From a checkpoint of a small image captioner: decoder width 256.
Rows from block 6 of the image encoder, named by matrix and row number. Rows with one number belong to one channel. Each number is 128 + 24 x the weight over its row's rms, rounded and kept within 0 to 255. All counts start at 0. After the name is the row's rms in percent of the matrix's.
# convs0: first 3x3 conv, stride 2 (encoder.blocks.6.convs.0.weight, 96x64x3x3), inputs 40-49, a 3x3 kernel for each
# convs1: second 3x3 conv (encoder.blocks.6.convs.1.weight, 96x96x3x3, transposed), outputs 36-44, a 3x3 kernel for each
convs0.27 106 [133 112  94 136 168 170 124 148 145 134 182 136 150 148 121 126 144 134 104  90 106 127 109 109 103  89 116 142 144 110 129 144 123 131 124 132 131 122 111 122 134 127 145 152 155 133 150 126 139 136 131 132 141 139 147 135 144 141 136 139 140 140 140 126 103 117 125 109  89 127 132 129 128 130 133 108 106 105 145 152 146 119 111 121 100 114 119 128 133 132]
convs0.28 087 [118 121 123 112 128 139 123  98 115 123 121 101  92 148 113 119 155 181 121 119  95 140 151 114 144 146 125  99 118 122 111 152  93  99 101  99  98 146 157 114 116 116 138 109 106 149 139 102 154 159 169 106 133 184 135 123 131 138 130 150 129 121 144 120  80  91 114  87  56 117 121  74 118  55  83 143 118 102 140 135 153 135 126 141 134 143 133 125 130 128]
convs0.29 110 [102 104 105  87  95 127 105 113 150 121 144 150 127  93 137 150 149 127 134 126 123 119 134 164 117 128 158 119 134 142 123 112 122 118 116  86 159 145 128 150 142 104 126 124  82 140 166 139 158 173 141 151 139 127 145 121 122 144 135 117 135 118 122 143  56 120 121 124 148 180 173 184  97  86 115 110 163 132 126 162 123 135 108 125 127 114 135 143 117 134]
convs0.30 122 [109 135 180 128  89 114 174 161 113 109 111 130  92  90  97 140 164 118 106 129 173 108 120 178 143 117 115 122 116 132 100  68 108 128 112 109 136 135 127 166 153 118 138 111 127 145 136 153 115  95 131 146 128 100 138 145 128 132 132 117 132 120 119 119 109 102 126 115 104 138 118 104  92  83 118 143  97  90 126  87 125 129 124 142 135 105 108 132 144 111]
convs0.31 075 [122 128 114  91  92 109 104 114 120 122 115 126  78 102 118  91  81 104  67 101  90  63  84 102 156 151 146 156 135 128 140 150 107 155 164 124 152 119  99 133 113  66 137 121  78 123 112 150 122 122 129 130 145 129 115 119 100 139 133 126 116 138 130 163 146 136 138 137 136 153 119 124 113 129 123  55 101 130  48 118 105 117 117 130 115 117 124 117 100 103]
convs0.32 065 [139 168 130 143 123 112 114  99 117 142 123  95 161 131  99 126 123 142 150 137 122 155 157 122 134 140 179 126 133 119 144 122 118 137 118 126 106 120 109 111 105  94 147  95 103 126 155 149 106 120 127  96 104 134 123 146 139 139 141 128 140 124 134 163 152 118 182 149 139 149 167 111 140 104  80 195 184 139 131 120  15 148 157 142 123 131 129 129 127 134]
convs0.33 141 [114 120 114 141 127 106 150 137 121 158 138  76 192 166  75 154 133 103 153 131  89 139 129  74 134 108 103 152 132  83 153 132  75 139 129 100 110 128 134 106 106 111  96 128 101 107 125  97 124 127 124 123 113 131 130 108 118 124 108 104 117 111 114 152 102  77 178 167  52 169 173 134 124 153 107 111  73  78  84 119 117 118 129 123 104 129 113 109 129 133]
convs0.34 068 [101 103 126 106 119 116 146 137 140 110 132 122 115 117 117 104 116 122 146 133 143 133 141 117  95 116 112 118 114 148 116 132 148 140 129 146 120  93 118 100  97 115 129 135 138 123 109 138 122 119 113 105 127 131 121 104 106 128 106 110 110 115 105 121  71  74  93 117  95 123 127 136  68 114  80 124 119  74 137 152 150 139 132 131 128 137 129 126 120 131]
convs1.27 118 [146 164 155 145 133 141 156 123 120 137 132 126 118 143 120 111 137 102 148 147 155 146 137 161 147 158 168 151 144 157 155 131 149 143 152 140 146 145 165 130 140 113 155 114 140 103 145 156 125 126 149  96  98 102 123 106 126 103 113 115 120 102  86 106 131 119 116  96 115  95 119 109 155 154 159 159 141 138 158 119 117]
convs1.28 081 [132 137 164 155 135 125 152 127 127 119  87 108 131 136 125 141  51  94 134 127 139 155 140 147 170 143 134 137 163 152 165 181 164 174 180 168  79 126 161 109 117 109 130 106  96 117 116 145 115 118 133 148 128 118 118 133 221 146 153 141 144 178 136 128 123 129 113 123 147 109 126 118 159 182 151 195 156 139 165 156 148]
convs1.29 102 [ 91 123 123 118 120 120 114 109 110 132 153 188 174 150 173 176 144 158 120 103 131 140  89 119 150 110 144 162 144 148 149 144 173 183 176 210 136 141 122 109 139 130 127 152 131 122 133 125 127 120 118 131  95 117 161 141 131 144 139 125 112 100 116 124 110 116 118  86 106 102  95 108 122  91 121 118 105 143 134 134 154]
convs1.30 130 [121 145 170 138 140 127 140 150 147 136 141 104 131 171 109 115  92 144 120 147 146 127 150 140 128 137 126 144 131 135 145 113 135 156 151 150 114 100 166 118 133 159 161 131 147 123 118 138 110 148 138 148 127  80  95 154 160 131 145 145 164 146 135 147 117 123 139 140 139 153 121 139 130 125 153 141  53 137 149 137 202]
convs1.31 063 [121 142 124 143 120 136 135 140 118 187 184 158 114  94 175 145 231 208  98 138  86 113 139 127 121  71  89 137 173 120 148 168 159 153  86 108 149 151 144 128 118 123 166 161 153 150 143 132 150 145 131 134 129 126 122 126  93 121 122 113 167  87  78 123 124 137 114 116 144 106 101 123  70 127 131  93 114 129 135  98 110]
convs1.32 056 [140 124 131 136 126 126 139 137 126 113 136 110 158 182  88 113 132 113 134  96 127 120 142 105 151 108 117 200 123 157 187 123 116 151 115 156 142  89 116 123 127 112 128 119 131 119 133 102 124 134 115 143 136 134 162 157 193 143 118 139 134 111 114 133 132 138 124 145 127 137 132 114  91 142 160 111 110 114 108 132 136]
convs1.33 136 [150 123 140 143  99 152 116 127 136  91 128 158 105 183 107 130 146  56 134 151 166 157 149 178 139 140 145 135 129 141 110 127 145 130 126 147 146  90 105 185 133  70 133  93  94 130 124 122 129  93 104 100 108  99 137 105 117 113 106 146 117 141 123 150 148 138 134 133 123 116 148 134 177 110 131 169 106  90 172 114 129]
convs1.34 065 [137 125 119 125 127 114 115 137 137 122  62 137 130 125 113 114 164 138 133 110 115 109 148 130 141 128 105 171 153 151 118 138 145 143 107  66  74  90 116 114 108 121 115 130 145 121 129 132 131 138 105 128 137 132 120 114 114 107 124 166 157 143 156 141 146 130 141 144 133 134 135 142 127 136 127 149 107 149  89  71 103]